From a checkpoint of a small self-supervised image encoder.
Model: 20M parameters, 48-pixel images, arch vit, activation gelu, moe soft, num experts 32, patch size [8, 8], layers 12, width 256.
Training: soap at rate 0.0019, 6700 steps, batches of 128.
Data: 203450 training examples, 4.2 epochs.
Rows from block 6 of a small self-supervised image encoder, named by matrix and row number. Rows with one number belong to one neuron. Each number is 500 + 25 x the weight over its row's rms, rounded and kept within 0 to 999. All counts start at 0. Numbers have three digits each.
After each neuron's rows are labels from the 100 images, of 14976, where the neuron reaches its highest value: "strongest on" is what is common among them. Only what is clearly more common there than usual is listed. The data: cartoon faces. In brackets: how many of the 100, against the usual share in percent.
# fc1: MLP up (model.blocks.6.mlp.fc1.weight, 1024x256), inputs 86-171
# fc2: MLP down (model.blocks.6.mlp.fc2.weight, 256x1024, transposed), outputs 86-171

fc1.590:493486498497508501496451466473517498450507498538561488560499514462481468535472470523509510523509500523500479498532506445533497498463509508504506497478519482512513497493447472486522529516515526512507489499484475526474517473476470488495531488531489492513512475
fc2.590:507489495472516452460523516482508522500488506527484478491482507509505483504549506483543530534510498454486470520538473497505497492482513524499502499496496504481481524492543514528542474508479540555488468512519492491481532523457504486500496510517485496515472542
strongest on: glasses (46 vs 16.6); sunglasses (36 vs 12.3); green face (35 vs 14.7)

fc1.142:532488510500518529492482518489532547490484495497508511462470487506511495489518493504499517535511535535425485447495482510536530474509520493510474480509490483461540522516472470518535525534500491516478522493515497493479539468535508541474484519501548518479486483
fc2.142:496471519475497519463493482507462501484523508522461467494484491512478484525492488491506474431505498497463448525525523491482552504518524486481434446525498499480489522477518504442486502513546498496497488494533456469543486494485475514495520511469518459516523487
strongest on: long hair (60 vs 14.4); sleepy (37 vs 12.3)

fc1.130:535480489513477524469514475442500502510471504450513470482475515515525499514512487470489516485462470517483514543492520498487493548491520441506514511501502537450512494493502523501527494481478504520472490448488487472487556520452501502472513486459526487503512513
fc2.130:462487545494477496485519469474509541501479527475519513524517473558528484490471488553484474520443588494488455507520526489508516533507499548465476485530518434524515509500490500497513493520532526509508504504514550502550516466527481497522507474519529495541517504
strongest on: glasses (90 vs 16.6); sleepy (44 vs 12.3); purple face (33 vs 13.9)

fc1.543:516537491482477493452539471499491469530473471514551503526517492533501515511501512553480511490526462459518504514525534502500468514470484500485535484516509526517487500457524526487504509520500491514483503464530518506489519488491471539524485506465492505459502512
fc2.543:513487526512522468553537544510513457517458512501498517502479496538506513533526516535491528443494516535507511521486524520458478495481523497513522514510518482493468480533489448506518460520530528493457471497522475509521507513541470445493477523492522481497492488
strongest on: black hair (49 vs 6.3); beard (42 vs 19.9); sunglasses (37 vs 12.3)

fc1.499:528455526503517543491539474486509460461515478504524441519508488456471489517463516514543485514513476502489529509485470521513518516511482511509502489526502506500481520535517505502524524482494533488539471496500523557481485525497468432553480485440518467480485511
fc2.499:488477487443494483482521493502512474478518453506560507481470508507481501490505509515505508517474502506513514538511494483488458520507463518501512527489520470452520520494469492549494478477458449503503518497466506496466490508519504506441507497486463492478474509
strongest on: black hair (39 vs 6.3); sunglasses (35 vs 12.3); orange face (34 vs 14.2)

fc1.293:444472484483516480478493454538504546501499491505496498463530471494467485482495475476507466491498540536494497543511509478555512486470495527548492479497476477493527511494493470528531483485477461511505475469532505492533516471530523500462475474539482431533470529
fc2.293:539481508484478496497487512519487475505483498494484507504475488494523523502544537489530519501485496534531496465520491469501521493506480481557447484478515519524495484448490509500498445455528535499537533497534470472499481482509504505543486523535480512520479488
strongest on: white hair (64 vs 6.3)

fc1.474:516518501523513490488535497510527452510511468490466486567526541527477483535528474479473533523520500547554522506454473519483475450470487505492510509495475507506498506499514499484492518487480532470503483540494506518511491502497511516472576482524514539492500492
fc2.474:465545535490532478504496520430509520501490484510504556473529472480511496569484489531508490484498541550494527484501536489508485497498529497503544518450479508490489503492481550537509496488498494500504512509510480491476542511491465484482506506470457517484515508
strongest on: glasses (95 vs 16.6)

fc1.758:496509508488491502522470475485489469499498467448469486467499530500476533476506509480478507542488477501481486530491519493506478564530517484546514497499535496488498519520466489488542522519523557521495496514533485501494511492495543542512497499492505542510506510
fc2.758:516533498506479474492478474448507515483463469520506507491428526519516497477504483518499521528463483531482497493483501500500467474521510487572473559490515533497492535497499507494539518507477548502494511529501518513459526530543512471482536502495543505498479507
strongest on: sunglasses (51 vs 12.3); pink face (35 vs 14.4); pink hair (34 vs 6.6)

fc1.528:548499497474490473487485535538470494494532495496554495511524510481493512466516527513507479486521484495508501501506476513480474445508488474508532507465481487481451512509532474499514456552530509495538523500481479523507477504509485541529458471542494431443531500
fc2.528:556495532483481521515478517536471478474488486496530493495486509473480503462445507510508495478503535493519518484524520505510552438497489527474489515481536495523485517500477482509482496468476462479532488494485495531486458552499454543490504505552446483500486449
strongest on: green face (64 vs 14.7); winking (29 vs 12.4)

fc1.635:500505491511494471482517530494508532487525542506490505464535539468495466537495514509472505515475465506493512454502491508483506473474489497531482486536501502478535485512497487522513490520528489467471502422524517538490480523499509496513473535445501525508499509
fc2.635:516484479486490511525545506483494552497494542504412541515525505458482456471495501526516491486514496525480491507510537505544502554497539510512498470497487513441535475498473476529466487484482485477495521508508479528500529520479498518505513497479524518535481489
strongest on: long hair (65 vs 14.4); beard (51 vs 19.9)

fc1.503:474518528467483517523511473520474531472502500553481467514492520472516501534490512510515564537476481529482563491488428504465523521497501515459560499501519510511516495510514517477513513517499543522516523526491501541454522530477494491530490496485511474505474502
fc2.503:460481450475513545473497447486472495484511507533491463476495458551474460482515492468526500504504462531518499510490495494501512523496505442466510500425494471475523520514525540508506499494529565470515495507470470513523475548516481527470511493479495471526485525
strongest on: angry (41 vs 12.7)

fc1.594:502487489497505525534468509480510512510501486506538493499480526509456515470469479484528490490475505482520470428530527467489488508504533458515492457504475524493495501500524465517500527509522528443510472528513473525518497491521511536507508527545511513524517531
fc2.594:507523467528499485535520523532468454490510506513546515514516520532483473520455515496452474522470461544482537484467490475503498513484540518526540511496501508508496508500504499477521513529530482511491544484445477446450519478487551494491469471492509459485492535
strongest on: black hair (47 vs 6.3); sleepy (30 vs 12.3)

fc1.301:529494532480482549501463493483508498474514512531541476504506500492533513517502509492475461534522459486518495501510518518513521533529494516487551479503506507471532566475502475525494523489497490498512457486515486511499540543501500506493491495505494534475485514
fc2.301:507528483501520494524553493535492473508487499507505485498462483503480496505500495476529445481523490475516535518555481485534502471508494450486538490497472505492505523536537497522510483453479549507518551459510541468491488442497492504553520499511571490471519494
strongest on: black hair (53 vs 6.3); sleepy (36 vs 12.3)

fc1.449:501501516490542536467489474449499509514465474505501489516517508524491466498522524526526509533486470492520481480561489480512509504548484492556506482515507519514502534499485483532524527499464447461471496514555512520490465500512497495481473499478549505461479496
fc2.449:529486550505498479516491487477476486507514508483515524501526469468505527474531489500476462499524543458526459470520510554480499472535482451493496527469525494559522494489491457481508489513529519519506527458513494515506457453459522475504474451491466500511487513
strongest on: glasses (41 vs 16.6); yellow hair (30 vs 6.2)

fc1.187:492486489507502526533504516528463510502479520516525433490479528489535497494493490474510478439483480511452470482512531494500496524491479540546489529476505514474485526487515505543456546557503493493522527535480539482495511494516538492477483492492514542522467417
fc2.187:474489484524486474557483491497502514528467523493475509497509521480483489476519496491522484524482533542509495429515468483495459508468518520503473484516490477454517524504488519525485491456488490453499504502536467516519487474513457490522487507506475454517505506
strongest on: green face (37 vs 14.7); white hair (35 vs 6.3)

fc1.742:479504468512478463486504489518453539524524478478508485523503491509548480544545517480507520495539491489523498522533488506508502525491508503537437465480505496505487514486507442461480549506558482468483482548517476457507470498496472495525513497468493487497517517
fc2.742:478465512512492491512450534497516497550485484502504535476517492498542495474489468464556504508493514510479541471483512447486534451530480554511534464479484521482465485494493476545515513511476555450515485468501492483506490500481507471465470501499493559461500493
strongest on: black hair (39 vs 6.3); long hair (32 vs 14.4)

fc1.249:509499477538513528506478462515508485528494501456512483437538502496524550540494503503522497516514524535521488482539454495501510476481499486510503532466493463509511493514500513488522508534500495511457462475490540559523494486446481491510525477524491510494495499
fc2.249:472468543498509572492512497524520544477541495523476532505492485517496525514487459505483495490456518490539544497546474553520479516547535523502485513463512529497517544522465527476508446513498505507521497511525527484511511481502477517506487531495469507518513471
strongest on: glasses (46 vs 16.6)

fc1.478:493503495521501485478517544475466547529541457512488527558494501521468495527500546471490482498516487493518519491518488535494484502512478523556452492510499511486522515513484481510483522476454509487497557508466482520494478494483472512510476467524462493602514515
fc2.478:481507506506511533506486509478512498508572496535485557503499489469478455560512521474502511522478498532489461471507466438501515503486499510546470493528504509511548479499476502503499506542502472503521491453470508502525512539472460498439541501454490526490495481
strongest on: long hair (46 vs 14.4); blue face (39 vs 14.3)

fc1.183:473515502487515516459529468467489511517573564473523540496465516524504468520469505552495495516487511546532504510491507508499498503521513473488484495490461513503481529517506478481522505473504530495503525505476500512480499495521506450506505565533489508504501515
fc2.183:501463501522481485497492531482476492493528460503517532524554525515466529520499530529474488478504492549510481502472529461526476546501524509512499519479483554483527522499460513499531481563459492494496485531519521544521504522466511501509516526467527480500479496
strongest on: white hair (53 vs 6.3); long hair (32 vs 14.4)

fc1.361:476489525546486484464536536514517496538504514502502447494498496503501517496521485478503568512501498480530536488532496520437497516516511543483505467537524538501526524495519487488470498588497539522514512467503482518485492479508494530527482534507481540493469486
fc2.361:492490474506477485496499498479536474540514560510467527537493490497461520491513487534527462502544473496477486495487479531462491439488462512476506470486535482469513527511542527473504483481501530490539437461477507519543499530487496490530491485465532458507511456
strongest on: black hair (65 vs 6.3); spiky hair (56 vs 14.6); cap (26 vs 10.6)

fc1.623:548413486512486453465502482479505495487500528515490501504503497484519492507480465499493506500510453518475495493476523478476515505540492521480503500511531503484489503493511474476521527489490545485450521460522491452511464519515475450515469455511520515519529525
fc2.623:488537497469500494532523503507499536540505519483510500479463503497502514472484541553496519502502521453485510498511501479502524510525493503509506514465466502450529465522519486504503454470505539469497472490546496431491505521481467527491538481523525469501506534
strongest on: black hair (81 vs 6.3); beard (65 vs 19.9); long hair (49 vs 14.4)

fc1.238:480520551466492447510481494499520514495511533513523529539471489497494490547512490484520542535524488547476499515518493486475556524559466522537475545496498545499529508491553520507529538528479494537545497498481462499493496453530476460510497520548552465502527465
fc2.238:514544531535551478486544496468506538466503517544488484490504546482488538512520494523513530495549554533527480447528451478500529490452490473472481480517518526497501495493481536498472479502509479501494518478495470483502513488490488531465578514500483523512510497
strongest on: white hair (40 vs 6.3); top hat (33 vs 9.9)

fc1.583:517494513500522482530478485506462534514495485484473493518487517510541553482466541501451478521513511487535469429489502514448506503495516515442434479502523477499504504513465551497509484493520458530507516491522530529507497465545500503472525522501474453527491509
fc2.583:486509526512525501533491451528505494455506500498532508525497529509493476544528497521486478499466458506471511525467522539512504510541491526511485550495439490518530503516523486528537445437512505527473493521465452504478515536538494484493501475498505507515540540
strongest on: long hair (42 vs 14.4); pink hair (28 vs 6.6)

fc1.137:522483529525466528483481527505508473527489530525476461474463462528519470521506483522478515490463525532494541453447519523537500536466497515471493514513452469495460528473456508531515547505498483542483509470473479481539485467470494522502498542548504528495519505
fc2.137:518541499469474525529508479453509559468472458474528469554488466508514501475546506492496498493488501541523521487481490494463526510500485498487515501553478474478470485553545491490509492479519493506496502482523480465526523485513504495508496409512496510506473494
strongest on: long hair (48 vs 14.4); white hair (38 vs 6.3); surprised (33 vs 12.7)

fc1.201:511492504463497487528502494475511493537483517528514497508506521533463485550462518488503558498457506481448530547479553481494484512483516539483491525499484514468487490470498502488477525523484452527520519539504509472508444472503510496475469478505510502535538482
fc2.201:550529507522502526506524515535482491529553510517487491534513502520509483468492524521545524521507544481487497539499473518505495471521482483494494514450500502535518524527513489519483451472482525501523497514492482507483465505500520520519531477488544475541528520
strongest on: green face (46 vs 14.7); angry (44 vs 12.7)

fc1.226:514478533514508522507524494510505480517493482517540529497504516480538507500530510499521501528484510515443526494466585527524479514509533500498525532512528534504506504521490530509466492464487500533496527494479531490521489505527518499511530487506491526527505473
fc2.226:499485500494501414476499494500487494483461530448461499453486552527508559526538471519498473491533500510488481531507509502480483494501496478493512502558474512475498519471533486482471456454536510549539488487503524487489500513482532518526452507507473514499514497
strongest on: green face (38 vs 14.7); teal face (33 vs 14.1)

fc1.276:477528438505508515478505540524485451518510490514530515515536519443493502464473501495511485495538516460495507526506492536497547500455472531523486545522493515495519510509490515507484497482509496469522510561487511478515520503494475526469478525539513476496502503
fc2.276:462464492523470500500459506499538535526513557520512527498462532486475527481496513497468468486510493517469479500522514493529512445503515471501511500488546512505524509518541479529484509492485505519521490489457545490453503498457518498495518523470512499499503527
strongest on: sunglasses (75 vs 12.3); surprised (49 vs 12.7)

fc1.68:507518491522522493505529485498487480499522514471553493437486490516495471472519504506513510459515529505507543522495467508477460541498524521537490483499476481520551498468522495497469486519464514506487487472480525486490478486460530503464491528538477505542500502
fc2.68:497471550521487482482525494485491509525527518506510506531489521533519491529458497477473482509512512489516486509462503486498507484460486516470479521496538537477530541491510436493503478508521487497500482504496484526556528495487501511478499501498489523468476498
strongest on: green face (35 vs 14.7); cap (33 vs 10.6); teal face (33 vs 14.1)

fc1.291:527489498510551493485471531547502526472509465510461508483502452495521497510476489462519498541473509570517443502551520459484525501507469485475490473489495495496506550479497511507502507504473484505480461487448469488522469461493508533482523521467475489520516473
fc2.291:519540498499486493492486518470506513448481521523492466491527450521544513497484545517503537457537500491495511494530516470533465507517490489451474546478523510502515497477499515514463513498491494520501494473497475520488485505523507518491484498538476496496503546
strongest on: angry (55 vs 12.7); pink face (36 vs 14.4); yellow hair (26 vs 6.2)